From a checkpoint of a small sound classifier.
Training: adamw at rate 0.0013, 5800 steps, batches of 48.
Data: trained on telephone keypad tones over noise or synthetic speech, 39062 training examples, 7.1 epochs.
Rows from block 5, named by matrix and row number. Each number is 500 + 40 x the weight over its row's rms, rounded and kept within 0 to 999. All counts start at 0. Numbers have three digits each. After the name is the row's rms in percent of the matrix's.
# gate: first MLP gate (model.blocks.5.ff1.gate.weight, 512x128), inputs 0-127
gate.35 085:577426472533461497473472504529471529465562474508570547475547470469513527487542464497536472551509465544490532525505470528464567485546527519468532538502554508477416542484485513517508459442490519440464463454500475507479521531553465549535464565557523415485460512531420516482488552526498611448453433437477485480442551529555516482477485574549524502461536475554482431454459487520563481452438
gate.36 118:547542479468532510455443480486416513465479546425463524603517451516592468490527533441475511571505457404560582432531470527518528460446519472491481543441506490527518477508472539446428530533500521446476502539454515528479531508555509516481541547531507515534567533517491581479574463532484521523526454508504582483472463504520510480476455479556507509437507519506491498393472474499463472550519
gate.37 121:536549498530447501525490467552538476535487563505426554538552575488525478535469495425455479568528475490449516472510474572524526545546462497447522504557567453518446513466485401499485535484486537483543484517411454484490451483470545470458475453477525476539572499456500521503476448475556495436463442490557453472525471580448545481524449452443531532483590492477448486483493496467516578509537
gate.38 086:524508463508536458514447474439507555523507522524551461466548526480388459509510473482570551471519468556431479429455485563506470535557531535440493492520550444499531556524466536492517569504503466484490522516472518467534528489467574536439540510494520541510522495445504559478545481407582470543468519411488521472441476565487470429504475464477537441483440451546446447491500481456468551461522
gate.39 110:484513491488517517507470553552463502444534535477553426479468486583475454514458568528468556470514552500532466511509534548548476483436443480500502522441483507470494598554449471439430484464538410448546490451442481465491527518503477466523584490469474522507461526485487472464494512562556542490528454483467543555515507547508488409555535550492499561515524547471427461550548433507505445566526
gate.40 096:520517469548530488481471437534422498511549496448566426479453543480490458441446547529536492453452434440518505456525420511590541511577479505514467534522535493547431511440553506461568501526509553491519467488507546504546504529523550472510526554549423525487491508452452447525465444546508460460517519496463460564471475503501513550533519506524474562562451556511434454513529495517505581571477
gate.41 082:528510457485515549509436564546522446515420494484561496596469543472540495546416474473506512555572507466537539536493489477561507516474593542480510472441484543490524458446535535499568525535559482530466464595555500532480495536459550443440504461504544486551464452458418538500495560443529456444483505528511496457521530477503490495508457459500481447567528493490545511455548522432500469556477
gate.42 088:448499550499494519479458448467505483469520484502534417581487557513459572479449586495489440566529465557525517480532444512477470525587472487485558483475453429452501521467502561451527490548550451503501419443477521503467497571534508489498543522526508545567493529504440503553505544444511552516503475447542503539418508480483509523523565542460510475411459537474429439467516532558491474458480
gate.43 084:550523465522539500546427546558460528436498442562458546436547551468467519484507438464490551575538568461565452524528531546431556458520492580484470476514494528587510531463470541507567517561569509494489532470507447469433542557454536558461547522537503484547501476547542432465489553495445484550469498442551539520523532519535476501489518484511469465548537465499532442465495510502540467480486
gate.44 102:518481516484545546460494475472446505530435544437556545483512478543463452525476577500495439507505526508585567473546520539513497536549517508444442536462479537571453519544499538481532502545513487503503539510530520458505551551465465467520468440536480461528555453426545540437504504514466518511488484463451546461548546489554494566498457442563459524498531541550443449433445595467453485581538
gate.45 116:512535454487476555436529452545534444495488521564566442554515515467502530525452535544523521480510501491459539479577501577579506497476436549449527540455488487492574572543489441457539457543575537443498495464543519425502471515488479454499553452484446468518546489490431473507561488529469508406510459542499507509482555492445477413530476530540535540446534513466484517437473547446503504540456
gate.46 093:522588525515480501478446540567480538466473477534542514480545542493465528534455446512451479545549425400546473460524473506500455453548550490523534479512548490540535553424560483549519543525443514483538518522417544490462482464508477518439479549520457481533498472406554517434566482552516531520507538504544504478549496477514499468567518504552546619534490525457447518447471498497531536528548
gate.47 082:461517441463487508528456542459428472543474474479480576538491503570455450504496512524470560533451437520511497534478471550542471519526555463454455485522518491547455545516424501544469575529538479412469412530519559497545462458486457540493575492523555515460511443518465520455473433460478471555506457469475578505483556510454472538503513523444479428506564493422517537541461504522537448448526
gate.48 103:496558531571487584477493551464476429507499492477504445567548487508507539541563582427483506571535475448565514465451461484481491436454512528457457462487524423505520540563493434528442445480450494445534545455480491433498534487514543566496483509465485542473470478587496522510519491525565492545545456503473474471454526566511518521453464540526542555487530449437503499518529450557542485540444
gate.49 091:464489546540508527509455428559513473478532417474565509561488438456471567505551539459529494517477549462538489506486514455541542492495425474552538505531468428482444518445504450491562522456458508492487492472421564487518540557545535478549579452549503501460549597474499494584417517546532506474491471471543576497517444489556540552503534549543529497469439487483492500433522487528494520501524
gate.50 097:425495444498453577467489550513452437538473524447537479503449480509451444542497501458561516503477453470522513497538467477536568443567450524487561542519503445555500533540470533458578538444569509454560510528426458451475463467505560448480503464442531415513554530509464534574507499429502482461503480463475515554481519459504536498460562484540516514460566494454537513458531563525453477499535
gate.51 100:466501474486497488524472532522488458502457558578449497565482477479478460515493499517421536522457501454547506463496541486569511434559445465511476502544536529438492476481480539459510511525554446510521509463440470558414521490477479463457449487522451463475522488462498462408486439488547527488490527540502434499551416542402533534581593476487547532503479477447432439525480491542564560492483
gate.52 124:519540493467505531473402512555443504461498541497499491535529555532505528516488551540520528529544481414568463505548502542522486451422499521529449573382551455601523568492451460474566470434584515467540477467419472536463536537457535463569484469478478486512515518525534485490446511489485522462546486504544488498453479576432511438516435500540483507471488484477470462496492535520508512525546
gate.53 083:495571548461465534489472541539473465532565499591524513569494520476499488535527485553493564461463500483506460554588510541522567450556458487487476569511458491532489459453509489512457546522551484494465455542530467494484515519532510453520540523504523402491590565425501541507579445523461503460479427548565473549514553456524534498453532512558571465458497504484568542490458535461509469467538
gate.54 099:503466513468503557466514479508491526419529460462504528536420441531531509527511489518481513552552520454553550450469537553460530451525485469435508507555504439502496521564436480539439483509550406506536437535495461517531513512545488449459478488469531553541466548443562538486477427566479442447523497506477514516567515559524392484522497519437475474542557522496500598489497451520543574497497
gate.55 082:566436574519519468467463474450459439550492521512562533477550482516490481460522460481431504527503541506510495508522438440566524506536455591473531463530506509466531484503493537537513489440503557519551508507445414535442546552486517559454475458495454510545456536518538547460448588528476469538490523470485480538592453488539471466441475577559575504475514519500475528492528542553563524475567
gate.56 083:472510557516420461544481561537494476510490491556468498485497459528446469512497554545486551545515560526520545552506526476453465537537514524432506579440448470475534501538449485467594477418506472493470423537449505521493474540455469441550435526465440520479499525535574541477428476451587525547498472506511532554438555524508543540437457501440530564472495502479446516495474535518455514449499
gate.57 107:453548474538472523458537520564473479504511541494578457497488439559490495535543469488544534473447544481474535571568468547608443448536529572514516486451541434474489511458525516509520519452486509470500461449555469504453498499523480465554467494537507442462517557501529412438496435451501385528507448456480497489523525497464471456480468536547436463490482494470481437479463553536498571505563
gate.58 089:452576458515510458438486533546476441457444534535451483474514526456480511565532559543448490558474545440532534539502478487520456529447508484565480467509502504550564514514481434523503535428549481457507434487519530457500571514568462444568437482512512533542563539478480487523547456466452520529453494528539526546513492573570450563483412544469454533507548541498521428550542488481496507497457
gate.59 100:492490476557552492515482490443429508453474558515456497548526424545498545536494523482492460540466445480548460528520474516456550431539431489530489527511457555572444529516484521564515586460560462481549554487473535564553495576471481521468484454521445465548540444474517546509569447505483458420563541441495470501464523516562546516554500549548465465462521461533521508451500535457481519545451
gate.60 091:493552496481542531540538498553489547484471519538496509557457486485568502569507488517541445566518434459533485451532456532575488465460492525525500454444529496485498493492563466546463454539460553474533568576434431545546483501463538497482439519511505553449554513446505539555492456431542501505439451546555507467554487562567488558548442518584531475528534484491551447483505451500489533566482
gate.61 088:553534462485497442502458513522494525421549476503509497499498442523481503473525473478454490498484475505503511557459551564533458463434524461516560552526455405522559466472429489429573498503471496455442469502527530534558488464517550427459543432525482562470553509485490492472536444460565466543511472544449537564491464537518508494534531469550522423499458547440524485491556542502443601497434
gate.62 086:501556437517442558509541477492560532527482446547484498568472443599466514538488502434516469479568518496463534504539478429461535519455528532531501492499454519551512551538538430556430447510454521466514507526532451538538558509543551451453509543512443460483533503527503504503530433485485491546496429543492489486431562542468546546478497458457482529561447544554518517521472543582445567517549
gate.63 168:534558496512477509500397440538566459531498509548438523587520553509469543527522487508516446507517492480456480516536521604543490530531489490467455513532567439497495477504485423466563450441599513470529541528485511517456493479489492519480431447535572432515484513393551470493526538445531501422512471525486444500553504542444475462504534478479549495549537518512481508535482533483533580534535
gate.64 089:508506466465428511427496552486485530517512521438477452517544555571477494528564469506436465571581521487483568552441568480540510515534523493545447531530533508465473491466497503471415485517570498503496455531428444532532484500498503458481512491503530460460498477451504497460452524523554469452530417522563583455540463568476559471555506471584515454412489555514513520468464453464494481532533
gate.65 131:397545466503491563513430511509459512467527547494473495519528499554519430548514566510510518497541529489476511451507503503511514426470470498530466503436563457613501545473520526479430490478541442460587506506429493522434531505514553474547524512444507507523540554504509472409535469456562544462473485505558505489540519573479501500475449533555467574474460548519550454488576484555503476482438
gate.66 092:537442495522520513541520492557490420470505490537542453494484524548468444517513456489496554466494502506458490458473551531534519411485556517518511572541510474552503571437431460511484493451449446439452515546517450517465518481535575538426488488551424455515569466559449468553467528562503421477500508473536529485435561447525521465511510446535465549514553478440501537509474462494545585516473
gate.67 120:527492508560468451521496459520511447534475550451526461536478506494509488544504551475558565515563536486525424487491484511568491488505514491509433488448614441529518525473544452448502542505476574427520551482553551439434541499535472476527545508539453488550550468459419502474510499548664524528575491467480451509473475515507524505526450509477462443469526490501460545475501451491507493496468
gate.68 083:544549449483528451481539429487537550480514430542522514464544452492536461517536499544467445455520471499460509550497485525579446461579465492509470561540475522484515542466441446488517449529476469537552476484522550418559500539481544484561547565462521485509593501503508486507545440482587512552493423478453466480482453473478545547487444463568530432483547515507477438538528533469506528554547
gate.69 080:444506482505432464489552538439514515436475448578563471529482423532451555446489554448445482497525426510439472483482464526441543553466448438488510456487503430456530435529580491515514477504533454503571510539514498506477472509500469482515489481560465531544550548499454489446528501449503511523536527480437494525507455386450500479445569485487445446461511534523460456504486509453560479552524
gate.70 101:455502549529484538479396460479498409514472467521531424485466565570560503511479530466561457578578515519564475526487522519559553522511537458509468556462579538452547534479484437471543506464526467505494459506437554516488519496549526454448504452501483506478494506480549447405523427447531481475535467498496481517517530518448524495541512535489495478477480471442474483543430461586553493564478
gate.71 094:545481482447470502509514439472530432524455485440468534535559565467542521474471502542462547575563434486487567427533471457508547451516464560486487494513460420576471454521512520500541468544473459432497533446423498466496474500450543492499499561567495505551526524479530482537493508517469493532445533477530464449430488504522474426528453568495479531445566501445501503551461425470432527522545
gate.72 087:449446473504419478454539536521510537579487508498533453521465435496479492518562528519510478577452556520500479498501506456585446537493431479419476497507550566500541495442510443456563608508425500538526463544506540474558439458475490465521493545512494443528531480430460538501565473430516505434527514490544539470485472537472500540508489491472533488519435538531454541548545538535459548508551
gate.73 095:434535481544509542478460494556466542508517539450504469580512485541541535510476462525492504541495485478502534440532477535491552440515420562518541475483568550494514437448509574507445461548522551517530518546536464448554520503456511525551457463517527503483548569505508521486425483397551483506493410479504464487510450533545478441516486572472526523458448593486516496488570526581466509449457
gate.74 087:494503537540535531497551468438468476554557449517546448549536586570484473537510524460496532516473536541547534475521560439488423558539445558547453485500539451509465478527493493461469562577547437536537447491465478451555529508461547472477472481495522475534468550495486489543476478526482496585478500475461543530536544461442575552484536503486537462558504479506494518510553388564560533469508
gate.75 093:440448479460427554421487463444518507516473454529550552505526476527466454490537490553559467464553531486484518567556537596495471533591480566510540531449507460505476555534524580483551549537462509535558530464435495470477458473530464503457480544523492467471515468512479427455462451541569511546583524520550511493547553571506490456464537497527488499482442528474535492496511545514487467570528
gate.76 087:485555469533448531459549486507446511523555542553507477532492552472530578469523460417469549518502427510544485509482481574435458543537489507575482486461475515514442562498433474564539457547521466507448497513454495482503553512479467539452492492508483422485433551530443538453439516460432534454469461535443454519434552542519478441473498490530538447553530483534532444545566521511514469501435
gate.77 105:477501462465531478511403497511558408536521484528520458474570569553520504505468535471477528597504511420553550526463492568541526491542459489493520455493547453445468495528527477528560456490488451528508496463413527512446497519535511469425503532509494466521461526449515563529472538527550439539478490526546473437454450568510511497459442439510480490516535515445402469477493517513515583563519
gate.78 084:557529482476559481535557534516516532471436467536431563583469427556481491564469447518561476502577448459520487449513532533530469475548480447559547483459487550477497515489480482475493544445508486461465493503494564533411485469500560467470521436434542530506511547565533439529501534501446538445587479539531562531548489502466553467473493482535500492478531522430556522541529581511513458522493
gate.79 081:557519520571532537499527450481523440531488554518506470552517564438486483526523480451489484515462483479538504460570523437516493527485487478547522425544468545532445577449549538553527453475486524519566529512568518527483515462544540478516465513490538474523543496572474485496494457587553577599478502458518487503401470525550521530495527435467583555486452548487499515432553451547522492533516
gate.80 079:515446555460473532518466530505522513547566455545498502517532560492495452478576579507525520553476473506528474510569440469461483466492550454465504546531458501559454467427482480499455550530460521568491484483551431481446513521532490435581553518436512536536520544548457428533557551421479469480531429447478478460452444573465519545562537463490516533552549522465454491498529525472519475485497
gate.81 094:570517499462448564517465538534534490484535536558457553499509533523560415491495537441540512581563521473493470539547525461552569528508506586473487478528467476445528441558491450540427452511481468500475521523461524523490493568487550526537550466468522557552562503533497573492433480569479458545510478542561473454472481452520499457550525556559533495467475486527481469490470491561510451584479
gate.82 178:538479452547420565484501515457487509438522490528486490511503512515454508541526483544448528543496433426512497476499545486452549490471451474559466555484496541485520471498456552489553481545509511538615453461441479520474424518471569490448598488548531514514549486544486546521559514510457532547504432479498535449480425555524509414438541535556502501488501490448503513507444488584468484561550
gate.83 097:482502544461490476431512543536440503457546542479455433519558489536437485516528456468484445548445496444509461427436530574503456444512455468509455536451516456420509513467592484524500540467519541542473492540499539487523512529494556537522460538557399517560486547423494462514519469488448527494470495487577471521499499495551491551442479492445506557447489448533456496485429444478531569518507
gate.84 120:499522455498445479462455416493498492528482506465492500583525465486504446471532530454575549506456533462529525559557539583617452501523510484464487444493557462537504539462572521493503448445535482441516488564530483533466465540463565524522452494560438521505491509489449457534454465509551416500454485490556490478497551482483485539519450459482475552503539485443443534450517489535496590544558